From a checkpoint of a small multi-label image tagger.
Model: 5.44M parameters, arch pvt, norm layernorm, patch size [4, 4], depths [5, 5, 5].
Rows from block 8 of a small multi-label image tagger, named by matrix and row number. Rows with one number belong to one neuron. Each number is 128 + 24 x the weight over its row's rms, rounded and kept within 0 to 255. All counts start at 0. Numbers have three digits each.
After each neuron's rows are labels from the 100 images, of 14848, where the neuron reaches its highest value: "responds to" is what is common among them. Only what is clearly more common there than usual is listed. The data: simulated stained blood smears. In brackets: how many of the 100.
# fc1: MLP up (model.blocks.8.mlp.fc1.weight, 512x128), inputs 0-127
# fc2: MLP down (model.blocks.8.mlp.fc2.weight, 128x512, transposed), outputs 0-127

fc1.428:149184126160093107120111145122161109138143107126104095105131110163128152128130098116126134082142108101145143087136146129115139055115143105107098155158152124154161153154116132128134101108154094121146148155142172091079091179125126130120151120091130103124110114143158133136144135156164174136114141109161112154152126118142175085090105145107130121146122156163144146098135153132119113143160
fc2.428:121120094114134127127119135129153123151148103122130126154169133134131128172083100134116130109134111151123114071140128179166127124136103122154144113145119115150107159170109096101108140138172140113093168130149095119128122134100182144131142114133157126160158126094120156090111118124111083153110124145120138134164126126126128115128098179119096106103148176065087113136123142116211133136137
responds to: two lobes with orange grains (40); teardrops (35)

fc1.203:114147111124137119082120109157093145122163140178131100123129162153158113115107157071105107111132147146119112138132145126119146127140134147140082118166097083100156161147137112134091141096136134133080094096149099143107117140150177152162120141117169084195103115177149164083110127100117112134119120160100135133139151125139154151139103134127160145130144125114129143102155141117161116103103
fc2.203:101134126140132097126148142190097108157128177141168117128165108060120142088105136124106123144136117123121086125147138073150096112129110141124113149164156123125092129140137117137120101093119134105213217114112109151131096148133153120129124108103134112150121133133141107140093138156112137119131158130108186131121144147120157143164142102132141126121118155105116131115104128121113124116096
responds to: target cells (36); lobed nucleus (32)

fc1.503:146121142106123193110065140120148151160153146141133107175095158115150121109107128141125108131152098144068149139103164140117105133098113132141127099130086093163099138119161102110116089150152103100124116136149140132137113086158100172142162166114110094145112108115130153123127087120135145106137144122097167115092133129122130110100146154155097153145152150108107169153167152099123126118135
fc2.503:132106127110132105100133124090121132093141123122153142149132114155157129134132152092181109128131153152155088086134138147123158124110169144109137134161158155130156166143110122129139121115110126105166178099066097138065118158108146181135139115141189109136128142118146165108109135178089123164157111112148112094122138146132085131115109111104152151115089114122139121089138146151144130130108
responds to: lobed nucleus (91)

fc1.312:140104149119125152146173135130127128163119103086129109174084118159079128132151127161082151111157090157105125128177090139109141151147104095093138157159134149117116153131143146142121160091154092100135119100163164109109139165105086090125156111131147125108109117111169108093120095108143157120152126116106126112106102115106140103115122092115084154117103127170123154101129116113143119162140
fc2.312:154103114130091147122097127138157120099107134120122154159138169134137131154147113106140112088127133142120115128126148176108152155144107147170157091122139131147150112154109146106131115096145128144059109166140141106087122111115119140098164167136099117187134134136100161086106124120123131125097118149136085101087122134147077130085082132115101154140131146124154182141136135099104118157167
responds to: crowded (74); target cells (47)

fc1.401:157147149125130109112094142134110108179097118099176114110131128129151122121156135116142102130138113114139128178124131126090089073145179154159137128117128125108172136121102098103094117116126154140115127101144167101167121138133114138165137152114155104105125126188112116127115166084133158144102147087114162123077146117171189104137118183123124131135093119150105135136110099145134122124118
fc2.401:122129079158105082150107129131156166134145098125116129076106144097145151110145129117090163124136144110117166134114115165089132097104142164116119119171077113134140089149131121132116149111116137130059143116148156112146130116138099111121146143156094087132114117065139129152148117110125126161117116092127141155085117135104154104117115142106108134160087120162102163148151150154163162141139
responds to: two lobes with orange grains (74)

fc1.126:180107122130130142084102121137118111136108148094137136097146115123160107173134142119126134111123107126192126122131116143120139159151133144181212124109127096095124131126080103133116096140139155092127121162113159076116143127115139107161096128134106134111140139078095141138123132107144122108151151172120154102119101126127118146132137072174134117090113128123145111142098128148135116131193
fc2.126:153159147132140125132125118135142108125115112105121140110116114121121098151116143107130123126097066131144088114129136161149136151138110141188169139133113119113126126126124156120155075159142142149209074179143142104120145126140151154130113113152094128092135110158084121101131094148145108145137152109114113117166097126123102143135106087158139122125078138120122118204115133172127121129157
responds to: dark grains (96)

fc1.444:138147105161107165150149096112144111177101146126160140157112145118150136122111121133107170131082100162149094117161068177189108133167168135115155113101153182107101088132104110157098139137123094135182111131149130159118141153095140099109085141098118086140161126124124138127113104095125138104111132124112121138114117149112143140128150115144117113109099136138159092142106141126143142108126
fc2.444:118086122137113155117132118115158143112147095124122139091127161183117130138152145086110132144135148141138178144109094207105144125138145116139129127151116154115116100156111109137114118124101125120000121120137159111117114139105104116112174182112135112114135134121151150136137128116121131131112080152140121114098095128130118109123146138123127148094124098127139142125134154126143146133145
responds to: dark grains (89)

fc1.268:134161105191081132114157139141164127153116141109152166146108165116126151175135120127125129098169111150099118167090135123110135079131182145100136120127115099149121097148109069106102121146133106103118142101121131113133121118131117115156149169122138095110110117123165150161152098096155159146148135105157126175136159140154171127105165139130089125142118097104116178113139119141142128128144
fc2.268:112129123102127124142139091117113177141097092146105160094138143132167120144155128119126144122130147083149134115118117072104136167101126151115112116133148129119155154120137142107123160108123115117049103151146114130097116135112129122127143122150097128144119126103157102111120119172127129128163133136113152109141099195108111196118136172104140097147133115160150103145188123100069148136104
responds to: ovals (46)

fc1.258:109113130145108100095133085148143178149157108103120119152120140105137088193085087107119146141082153111119102118154106100109111156111099117098130143125096075106157091149095137136113100113106155100109146137145129102112120111124142153112144116148152145139119137136157156145156157153117120119153158156116113136144127141170113114161161151172169154111142126143141148093101154104100164143093
fc2.258:117128107121140167162107135118144140125126139110115126107144147157087131113126142125158106127111103145118104147142121111128130120126144068124155171119107130134142095101142113120148146163120120138000054117135155128129129144136134124132121116149085143110144094124123129107135136108128138149126119121125126121125181115120149113120155140139104160133132078120105116127119155137131116129145
responds to: small spheres (51)

fc1.341:150157132163147126115161111130101160109118077120103146156116102152116115115147133107095168119194110100120129148086084091138132139109110115153153092129116158117129075111116108099113101123150115107138118093168157100116145162152109120116146099130106171129121128148100135124116129143127125099098077104104070150104098120126102099115163162114140149121156149158122113094121116111142171137144
fc2.341:144123142152125118109121106099124128125110109128124134149128123114110128150133110104100111154084123141131151151118134128128130152128118144132141090111163125110109085125135135110160106133103125149063139140152153111152126181162130154110160107132143147108144163175108127122154146141203147113101089088124128114070101168130088160072128113145104135151176138170163153137148105080119122136106
responds to: lobed nucleus (57)

fc1.106:153130124151119116115156117146136147091164106155146153156129118120104146147121113184101154086108181096146176123178138141162131082141114130157137120117134105166138113173132138134133153120136117091119133137149130132118121085183127109162121116114161092149146150114117127131117128106149087139139086119103155136092128116131095044069120133138139130158161142150117146136125127118122153103114
fc2.106:108145083142142101136111111129138137128169151121130130125091124072137130101148188097143134184123118175083068151092109150114153112086141121129125129127110159118122131154146152163147119076142115134123142124119126147130139102149108150106155124140107140091144114132134136158145121129072133122103159111128085123151079104126143150138122107099101099134102172138097160148171135160099143143116
responds to: small spheres (94); crowded (88)

fc1.62:119103128151123112110074101114130182138118163135161093151146096161102106146126138151106100180135103120114106095093155113071170107138155121129144176133098147146156104125108119114123120108114134152148136141162129154157107134184151110155168141140107167135098149109156123119120115163135138154114105108126140145162117098107102120146156155158156126122138140170140170104165100115123155130107
fc2.62:106089127098160049109133162124119048107147153163143136140169125096142111104121101125132143140139180145114116089128135147094125141156116142097120116169158103108097131149109143125108123099175135140196133122127123137132123153127124117117132143144133176178114149129106139126126167157140122123111105149135115128132105116147127120140095152129130125111162182146151149078148108132153140111133
responds to: small spheres (52)

fc1.11:124162144093151116129137128148093095138130100129139066104161103103154111133148141094125117137086088116118106154165136109128144121148168172171156139124136136120163172128111114091082110125160169153122163142163165135133082124146138149141133168134142122158109124150110133120109149145137095108134170110125151097149139157129156164133075122127113121162110149106125123123128107130131189163114
fc2.11:136145125140114121128148120075170163126102138141131139091092162176100108167115121129091123097135113104119130126103124206138155121124125126158135153096116130128113103106130171125127123143090132143061092130123117112130137135114126150115123117148126108102111140140125150131159116123118127140128066084140102133110139140107102114098118154121177144142137066173113134164135156179164133138159
responds to: platelets (77); crowded (74); kidney-shaped nucleus (56)

fc1.57:135108127178114071135177142149131166106100153118120156097133131124099157111103113162090136106110144121136135114135112128145120153098126153055133095156165097150112097138142103090132142142142075112101142138151157145111098157055142118143117142142113100133127137115154115151144118146162106143158133141151140110146132152117140099144142123149100143166086112140151149143132165133119118137074
fc2.57:131145114105110124100161096161130127162129169135153147177128148117098132132136153144133142140118113142119115144115134117125118109129136076133136134112150125103137190127123119132124148085130147128063148139084100143147141094173115142113124107112141158146158138157095145147106141125087170073147172134095127146141132111135144158151145124112149113091175144099111078072134089109111118163112
responds to: teardrops (100); crowded (85)

fc1.233:168118098124135152134153105084127118111072115103094142159095132139135134120147186107157102147177108163149099146144108111139161164125156119126129106134142136099112136144136097118136141131138101115168134094116163100141149104139111116131119123109106129073148103112117159107133123083165123098123135139145097148076117127134159165128154081136136118110178143127139094153126109110073091135156
fc2.233:125127138153119112122108070134147153130125116119105151135139146125136143115133153124115113163126104165154171158130079148113144114115156110138130140160121092091101158149149070147140176136124117084084126117121137121154115106175146136096150137137133130088194084127139137126117117075150139104112136095151136139089119137142162147128151114172154173150160148142121123104143134105083102160114
responds to: target cells (97); crowded (89)

fc1.322:131145109134109094120103143142124116128127181104178098088157136105128141100132155094163118120123129129173101124131159136132121113150156144141132114112153089129140125116101089142150101132081127101113126128095139096104127086099138131107132125113164106164131187120114176153101154123158089106075141198097145116125162144139150149141089115136149121136103123112128138101118098162164157129141
fc2.322:143111169136104114112121139155145171141124129133106141112138169101151106134103110140106149097182144128129139104154114175110150151150101181136152124103124117122125087137106109131151124155123137135011118165176131107079121116142160142101124145152132108155128124140116105107145126132153117152113120159157151111126133154118098120080116131125134142123143146161111163137167121112099153147127
responds to: small spheres (47); spiky cells (39)

fc1.485:103141123129137135127087085137138125119135164117109145162115119144123166171130176131133114129147131144145144146115106134132164095129111090162134150124135190113109153144152113156136160131121138133146126097101108118132115110222126116123136142099189149112148123101084133105098115088112126118105156108131130127070136097160101105096171120131138118126165157143087126091129122116104123115155
fc2.485:120156116120134169101165094132130106141157155131116115193120121116094150136136159113133109157101097166106129165109113130133141109153101077151127159126141156095107175142138130165123151114133150105143104126109086125150136115192121138114126118104170141120151121161091133106120134097112147090099153131126084134128137085152127134125153089136144122111180138109110103102132097077087131149139
responds to: teardrops (82)

fc1.331:079164136082120137160138112115136125134120116129101132127166115123134135141159113125112144115174133093166139137132124093111148173137126124159117156099126137123152149094167168105118139118129162125133111135173146114139113153142137137095130125142146145125096112134110082103126112138107150149098104098122120118102101139098121137048097133105120130133212128113105146119174094103092134141182
fc2.331:110108139108124112153109132121127077116126124152130148138176139106138116124120127124127145186151097180128098106156161107112122130127152106126136096147134106136116150106129135090111123118148117128035149127122129148156107116118143135107154148136102147152167102104129159131116113146135116121137161112106164159113107131111130154171128171152102138156122167074139100100119149141210113135098
responds to: ovals (62)

fc1.102:136094149121095183113146112146136142082122100170085120171122130154082113152099101127095137109175125134095097083107087151108127161083117100089143164147118121128085136141144133136157144137131112146152108120100130148095141129136163153109090109129113122142135128102122147101140086129117140147131105166110091141151142113142105110117109068114131134145126139086151106099124117162104111100152
fc2.102:134150103141112102151137138114159106165128093147114119111102143123101143132132116124068175122108178106126169120088125204136137134125131146114115139140102122143109077117142143146091142123107162156087090142120099115152144170146094129133083131128116096147121144112101126125157106145137106142131106120119131148150133175101096119154119136109144114094129102108137094139126146096173195142148
responds to: spiky cells (87)

fc1.180:136115136106154118147128123135121127112112090146129132133160113086122126127112150124143133148105119127103142114141143117120140179111080150144142125094107108072132166139124131154153105051110147161131159155139078155142152125134110125091174132159090136131109075145147103129104118167127120158145151160107125114179094108118111163151125104123161116094099152113146121130155135109127057120108
fc2.180:128156106139091127134120108127127211152110172133126157143093127167130128123130130157131138101140139125106123108145128131099127093098107102111132160094128135162138124110120147146123160134136130141053096102151099136110120148125117115128114098134134139131121101120156129118135145127069143120139101097132134108158163121116130150049098180100120126145141100183109165113162136113097153147094
responds to: spiky cells (82); kidney-shaped nucleus (58)

fc1.301:154178125116123124105089130140113096152080140101146119105128121092164129149138129092156100166122061129122109145100124106073140112113109163171162114110149147083140174099105100118128091109124164147143120130144139082124118123134117120116142151132133112113108096157139118095109141108118142143108178135129141067119120145129158172157095149112119118121092143115126147143153111101121126130173
fc2.301:139158071137123110141116107147132148128147134112130128147086123067140140106153176125141111144105103131108116164103110105103148097088120138135130120137115134105148153128146113149141135067131118126100164114135152123140149072169114165127184104142109114088142109113134116142124132101107140144119173060132115135097107123140157136131128126087131110186142172157082137140162114153109130143126
responds to: platelets (100); crowded (99); discs (36)

fc1.99:126108152123129127116137116127127129110119095096151159170150114140106152129103148145111110168179131118151133115113110131099143084102115094112108130072131144087111112126166115119130135134163142139139124112170117134141193170120128138136117128154136109105096100118134132105181156133117124121082140118136080132122072104114192149166135085159147104104127123158087170129156129144103101119128
fc2.99:123151090122127103133121120110144128147152055089118151079157140138088122111125163104152146144121141142123125164103122117106132122111139123107121121062123103119136108128129131110169116127115137129013128134132135139176132121113121114109127150128130145120149125117145111152183136115116141135117094171137094109139093150123168132141111117100095132096130103164111148125156118069120124127126
responds to: target cells (76); crowded (74); band-shaped nucleus (39)

fc1.257:086155192121118117172158119110147151131115116140128141145114131124109142102127134142134119138157137117079100151128124113129107125106102124102080114101156166161136111126169174135138134077137123132090146121134088215132145136116101148086174120125150150155108108160127122138154130136077137148113100121135065140135144131109137125133129158102124128146101119158125172143141121109124159122089
fc2.257:151109160122119200110155132123112100135108116131135142116143127166115110155132119128127131124109098119148112103137150162153134142143108065156157113140160128119122163124109114090102092148120140153181090151118141105092121164119151143142115145103125135105113154167118158089119111148137110093161152132118150095166101162131105136146158125163151145101109109080166082157104147146141080120136
responds to: dark grains (100)

fc1.243:152159134128164133143155132130127148129164079150111156152116140113102151124161093107118175123120134120107113129107158106093143111146126162128094115081106156108090151150110134164115134123116169104129140118140149076171091105139126121133089135109155111104151117148166159105111121133118173094141107146119176171146160096095136114138123121120094110064134101151147140104178141124126145123111
fc2.243:130098134129137104147131128099141102143117139130138137157175120134119120142097137150080131169143105177135128120146144122150104155150154121113153123151145109126087095112123114068141185153159129146179108114133123152174143126134137137137116111129076182163137119136081133145133116112163092104138131113096103134088143135126126149118156145124100142154177133097096062110105129117151087127112
responds to: crowded (73); crescents (40)

fc1.413:115162113071142135169098134141146117138102158146148126166136135148125114155126102157127151145150111106143127081111158099149155157119138101176143129086083126155121144133127120079144159152090132075126107150090089118140120077136140111123119111107125115144088120134102108121091127146093148142123118126136126155072158105119121150133144134099152102128182135097118093113156114140110079140148
fc2.413:122137156132148099130154148108131130121143142121131077112152109117100120128089119090114104097127144135118124144110134139144103125180137143119108147123143148139115044143113154137121105157123134116243135127164146142134126157092133094134101134100161147148114140120132095150164143113152108126108078147120115139127150109137125084140101128119115134117124102167107154145098121103141183110145
responds to: lobed nucleus (61)

fc1.161:171103146165142135097135111162123152098101117115150114118099125153120119120099081154137154101080113102114126142153119161129100116154138141091136157140156111077114103115111134139091151112094139115107114157105151103145127159123111107105138154112114114157150162085150117152116118169154139140168101155100122126164111122097155104133116112116133120112140143076177094134076155131163142104082
fc2.161:130129119146139126141139131120121111105106119116131118127114104102151145122125128152125129120134103126121148121140144164135136126139109118135119118162099140154115145137113145170126130145085133121255144106111116139112120112113131093118143132124159125137103107114122136100099114123116117131107141147144128101114116112138085098124109155160123128153099177113116152110108154092166178132141
responds to: dark grains (72)

fc1.125:155125137138115119140177172123123149132098108131117127087140136133112118125136081155146143098134138113139110125151166132119103170117127167098126097138131080166158107103103128071141110132172150080105136140163172094119118132072132149156128112164106115160109128145142143119147150146113129166149100139135145100185138169113138091117093155101118135138094116135151154184142135150145127142122
fc2.125:140148135117123154099179088146136105143158131112131124157113140158086147152129162094133110143117103158131156182098121152135155129165119087154151149145118141087128131139117115159126140123103152095096108142098110107148127105197106132119125134099158125106156131148092130121124115090123160099093152148109116135106147085161136134167155090136149139096167119096100095116108109091103138154150
responds to: teardrops (97)

fc1.186:134102145131147131078123158118151143141068125094102145116159103116168117128147113102161120096144110161167093149127146127089123086170161173174154144116174106130120156164084138130119108145134153119111138156098146106105129127150131111112142099166121154144151163091121149149149145109157124151112124137146150146121110169107152099135144084110116101135108127168100109114124088134117117106091
fc2.186:094166131132106098166158147103143130160143106146116113122102131154123111120120109171077160109154159095119218173112109097147082138131118169141104142103104110124101118149148106140142137114145134106106123133142112150160148136153122123132118115104096125110112132128106098150112134118156105131110094107133160163142108108096142121126144141095157126156130149121108091185138148075124178146141
responds to: platelets (97); crowded (70); ovals (35)

fc1.487:115153117117141094125105135132124158141152144151126113111136085130089123161160156146093131125126132132118192152139118095120119147111146162088154139128123104124156175092162110141095151100151156189109141126137100131104126156158114149113102116115147140114105110145136062132134108147096121113161155135113183135093083124129116192149082134144110121128131166114122117119141136113092155148099
fc2.487:139126138160139111132132158143103091140128120148144129106125111045136146099100112160110134108141113101107132103116139123196127117151131163118127116141125124142105094121139105146129093121114118129083176126143121126129127128133139129153082143123097121107115146140112108128124118133174099102136177120131165132159151182131109113136145082180145125169082151096168121158082164164142105123136
responds to: dark grains (54); kidney-shaped nucleus (41)

fc1.449:121153114136128149101109102135154096130164109105151142155095088107104141119170107088129098097135094098143139116085125081097132115121116164125141111089106145124105128109141100102140174129156140151107099125116153123109145109122136149141160112111167156090144123129162133092124174092134109172098167089165131165123150141140118113122157119146099108109137137180125119136120089109168167138157
fc2.449:136119139140124140144102165077184096150112101108095109121111140120150122133167092119106130131147109120105129113101149169093150127149159132147117089114122136157082146126119125170112127111115135109169107149115146135124130090104110078116146112113123117067146124114099159125163122117114113152134132138152127156129112091095113090167113149110146114140140179172103132073133133127182170151133
responds to: band-shaped nucleus (70)

fc1.356:108144120114137125156138095148147170111150130098120130143127097130129158141103118165148125121136125128118177120105103144144132103143095109147108137132081160163096150093167172140120140135131107138133111120123146160125148137197162174137127090120119100092136137137103092143161134102126142173085092113101096122112157086114138095101142158144146150191163143140103152109143114144107160124151
fc2.356:114103123104136121120150121173109096111147145119196134126145130076138160092126141134160117147133150116128075172139128165098147106075149090127131099102138151130164154119127120157095102099101112134223130107126183149106131098120129129131119167129139148105125143148156136167122136143117141114123129122123121108187121142132156137152123149127107105132127150143150117071134126151130140122134
responds to: small spheres (79); crowded (78)

fc1.64:103100117185128108090124209110081115133099135119120082127118120131099107077113140135142109116102144133105091109151101128139118098145120160111098147150157101149101104129144094138121098136174114114144132116155132126120078119099162157153118123107143151116133149124156141132131161114143107104100112096141098105147149124156142093096119089157126130149129120155118177178134161161139129153114
fc2.64:135160087140147160125130137108123137110155078118124091159087114104120155117162145113140077134079093111094115167116105137132129106124090117156115140114115148127134142130141121161116142112152124113195162104109137120129163130135118148134162131135151129091138087130104117127135140089128132168099164106158053127103173121149110089116106116114163134142140143159105130157133126146146135123184
responds to: kidney-shaped nucleus (100); spiky cells (32)

fc1.338:115125165138140115132150124108100136173124085130109087101138154143143091105119150091106149086098127136160135120088157162102088114148132129100092118136170085124149136167116134140111152153118157159124139100105096097103129146141112099168173163112171096117147156160178146133117152098116146124128124151133171113124146100114158122141141146088137117132128084128103173113149143120155125118101
fc2.338:116136141159130111110133165165109149106114139117149140103134126136110133103108157116188082102117178146116123118129142086123083120099100125106128158118150141148138103151129138134144076128095132109149180101066092136080114129128144136112144094111153112115112161145159142163109145130128165136119110134144124112131111176160104097131132109113147148109092119134112168178094143142077126097126
responds to: lobed nucleus (57); band-shaped nucleus (43)

fc1.205:120113098132107141126113099104153097166145137120157131168148141135162147136124126120109168170068109163147073120148066170159118133167140106108156129129156203093115110108096134138096149144116111153173110118133121170135140153133119105111099138108135127161173129115108152122113116119111134099111117091097101151089116151128121140131145130133114134102149123137131108126102105129153160107087
fc2.205:111077114128094145103144122144149146115137096124122144109136175172128145143152145083125130135133162130142175156121108177094146125131157113132131105167119128114121112165111098135109127117099129112018125119135147107121099121107111090112183183103146100137139133111155157126122143101119140114111084165134147106092120128154153107133143145112138159104146098125135151120134150109125141138139
responds to: dark grains (67); teardrops (38)

fc1.133:123125123100140208152143125119153109100128104160103142125145117132118149107138111125108139160151124102149126115144111120141135213160068127117108142105128127138146146116153182136141140126153112111154137147148110159141171118105124151090120104154114145137145119099077130125125131167148138127137129120104090110158123152055093162128138089136099132088120110111155107144145120100122147135163
fc2.133:103131100110099144151121096133175147130114077151125134122163165101139152130130124129097150138154099118146177135119124121101141151110129116133121110134113119127130134135143118114119161100110133106000140131156123143150119124137122117105139153134113097173139115085145131129139107128140134155127125121134164159081169129095135136120125148095152160132128095138122120120144116103146131139120
responds to: spiky cells (53); ovals (46); no large cell (37)

fc1.280:164149097194111131115140100158118122142103142112142140115111149103146122161100113099110116116091142105142164103118142150121108082122137138108155131159146074122144082165099116097142125109136129109106116146142131116153130149168121106130124147122141106135131182134162163133118094166181135108179133111132148122180121164130150099142172173152108147168147118098100132098124138147151145113123
fc2.280:118125138113132126134125131139116157146121118121119143109126152112140129128147120136134119132133144087146109141108123096113135168110138127126125111082122131110125121105148114127139134098145118109000148155151127122137109144126132118135136141125101112114128128139141109113141139125145130145131139143121128157128125134120138183136151123125145115120108101177139113142138115134124108120130
responds to: small spheres (51); kidney-shaped nucleus (33); ovals (32)

fc1.350:159126090146121133129094123127109156125108125114184151127083151143102169131091167113085135153104139172126171137127130133131156105139132140101158112143095163120120092150101082154113142145133122172132118099146109128125194153113100117155125100085107121108121150120149156137138117126158100135124145135133174116161125141149156168151170155125130100161096155138110126123088153095141135089124
fc2.350:111145104157142124155114121152110120141104111109152134144117099042158153141138108159118116122183090073114103118152137105129149124094105134135124120104139120136138156103158099142118136086117132120037184133104106119114104152152152106130128135115143060151119137101154112106117136110109123136121135126133162126149130137124108152110158138161159094157099159133143117138128137139169113131116
responds to: crowded (74); dark grains (48); ovals (40)

fc1.50:108147131105154140174126157106119090160072119128123119123117131125125124119165142133149133165141096134133086141141158110176129116117093118154114103139106193130124165147139134165132105135136141133135125140128103143123134086089145146111101127112146157122143123154101120131112144100072136142132139146148094133079116101096094140136103071081117112112142137164176165120158106132120104182160
fc2.50:120117135104141138155109133108142108144108095119130134118123136166121096138156116118153120164133116141155103136126122124102102153118127128159139102130137125110141150123121135130125106091156122117000126134124111120131122148105138144117186154135138134131136105125120157119108140133117140171155145121131108127149098119124108149163125103118102121082105113134166146129178144144166109133130
responds to: band-shaped nucleus (44)

fc1.493:146101149146126152072052126160135132128173094133107110127134110103119152128124102122149121100123112143087166109133133168110109070129096144149122115144181124111146116099110140101124118162137137143125137125137135147131085111126148074106138154143138113135122154107150127156134185155149103143149102166120164138146127097100127059115148157154150150141100123152137110141158127142134098114098
fc2.493:117112109136143107141114120070136082135129108146151141162158143114125102132151111147120136167156135190121174125143132140114137150107135134120142109122134090119100204150132129115111131088147105134047128114074080130138106161137106145109158143115124142151131130132154144105119144154109128144120133120119109116114113134120087150097103110141113142119123125097184141127178157122189115136103
responds to: spiky cells (52)

fc1.248:099151114134091144116101078115145140141173097149129148164112160143141138149139165121114157132145131163120175138118110124117146082110104100108094132130141164132135119182118110155143118105107124139120130100108089162142147124175073157110141123099178115128143115119151139144126167090106157122089091142097123128090124118165124129124141127133156118132154115142097135077137103085107142080103
fc2.248:110108123120143162145113101122119119106157092142112156124106118102160167118155115161105111187135119091127157131110099135117205108086112092126117131121130140120125192093192108178107163099084098110154135109073105140132149137151127122110142159138134131097158101115161137108116101115122126113105156116136142129114128149124102144135162148148134108149157141117137100094130141149153110134130
responds to: kidney-shaped nucleus (79)

fc1.249:102168119161139140153124133167121124134151118104128141132119148158140114097122140147111170096152113083097136100109131117118162142122118109123109102150157072163122123156150110138127136165092142123127140141115143125089156142121110158149118146144123090101142140151095100146152073154175161148093111124162152105157180140082098132110127103116151161153128149147153109089164128097111113079154
fc2.249:135126157112148053127141140094172142127126142141144139128160112158099090123122131140096149107139153186148167125121128113131127162132110199098124142133150114117096074141111176119148139156127130138168129149127129123117113118097106138106081119143166141113120155133118109156112152140126139152113111136125113172076107130108127143135083088090104122110166117162139146088148090103139131124122
responds to: crowded (76); round nucleus (47)

fc1.473:142132094132110143139132163110130152117098125071138088109151106162152144160096151100085149162102102096130132118126132150138093174150115124121152140134165157140154159130125105147115168161133093158122108146125105115148131110111086123123152162110109104110107141159159137148149153152147149161141104111125122101128122133098074100114131123145091117120065170158166096128154158085133126135108
fc2.473:127092072113130088115139136099138139103164119127105148133156111122122123140153135089159141121134145127141135090136128166119122106108185108125137117107156138134187138150117142105119148126154146135149122148095149132074118093107142137123181150126174121161143118141125119150142142116157137107152156140125130137121111193148096097134130144124135109134031159154121110133127127081166125124096
responds to: target cells (42)

fc1.408:133144106123126168099144113124172149147109133111123101144105158138084170138124152101146164148128092141160091135140052110113124136128159142153121179150168116083124132104159157107157114140131139145128123093136156156128152138105127117120138109134131094095159153113099121108110161129140122103091085109122097141121139131064167139125168135100138120134138164159131160103128103155135151088115
fc2.408:142092142140139124136124157082105097113167151143122122128130115188132136107128104151119134131143147108146118102122134120165133118144138140091135125150140110169140154121124127099142117132129116110218115142073103128097123164136129102124134115161151137080103187129130146120121127144147154153133191112122138172150103138129099108158158088146104132120108094157145117089080099147151114119107
responds to: lobed nucleus (36)

fc1.3:132144133109143136137175117161137108122143142107169132137128116098122144138126110151103127148116113097170124049080102131157147129130142155133140092082117123115113128121133120120121146135113096128123149138111122166123135116074127074119138176123101106141145138141146102154117075175140098140153129150121127147095124150105097199153177158137146113148099137112141088144140145119144083133103
fc2.3:133135115165133134064147133147124135127145137106141095172123125129101138118119166109156090135125122162104103138120089139139112095150124111134116154106166130114102139174121109178140143120150128119167125125095097146113125135156143138119134127101198144120152142141099153163137160083133138091095137137144066126137149117179132096112121065141163158105142121156114157119096106117098143138136
responds to: teardrops (87); crowded (68)

fc1.288:137116110172097130103178160103086124129115174137152109156102106102105160112119153132129087133139125125158147106145116155084166084130117118076158092115147169132126152152094136124109100086123099154140138162126111094131125113101140114140124079096162090145109128168170136085110125095142135144137141122102122138131116111148123158161155111106140105126142125146106107169099129112132155117088
fc2.288:139114093133136127134147125137098105117118164113147119154147077053142135133132112146126087162125086130085116126148131125118146149134126169145147101099143129129122140130137094132127135089148131128023199117112130127141119166137138145120198127093154158146131134138135116122112121135131100123148142103136139114148096135141119140139153158154108105164111189120134116149108129113157119131128
responds to: crowded (77)

fc1.18:172108104156095103102143144132143132141094130146170136151145137114134112144154134109115115135127133118122128087141106136171094131116109138087116087100132126162127111145125104065145077114099099099133125156102146086157117099129127110113145154117145125153129126134108160113152100157121115126181160105117105167155152140121161099094094080154123125128149129129151160170081140164165102110152
fc2.18:153114109145133152141104159116115064132115099127131117117107118105103144139140142123120108166110104166104132111109145164144117128135141076155120125141109118164071130115115149160089098122137142144137134112100115101158149171141126162134167126145159149111138101109109155107132107120142105142127112084137143118123125167168084085126126142152109129127128153099146150135067161130212109124166
responds to: crowded (71); dark grains (47); kidney-shaped nucleus (37)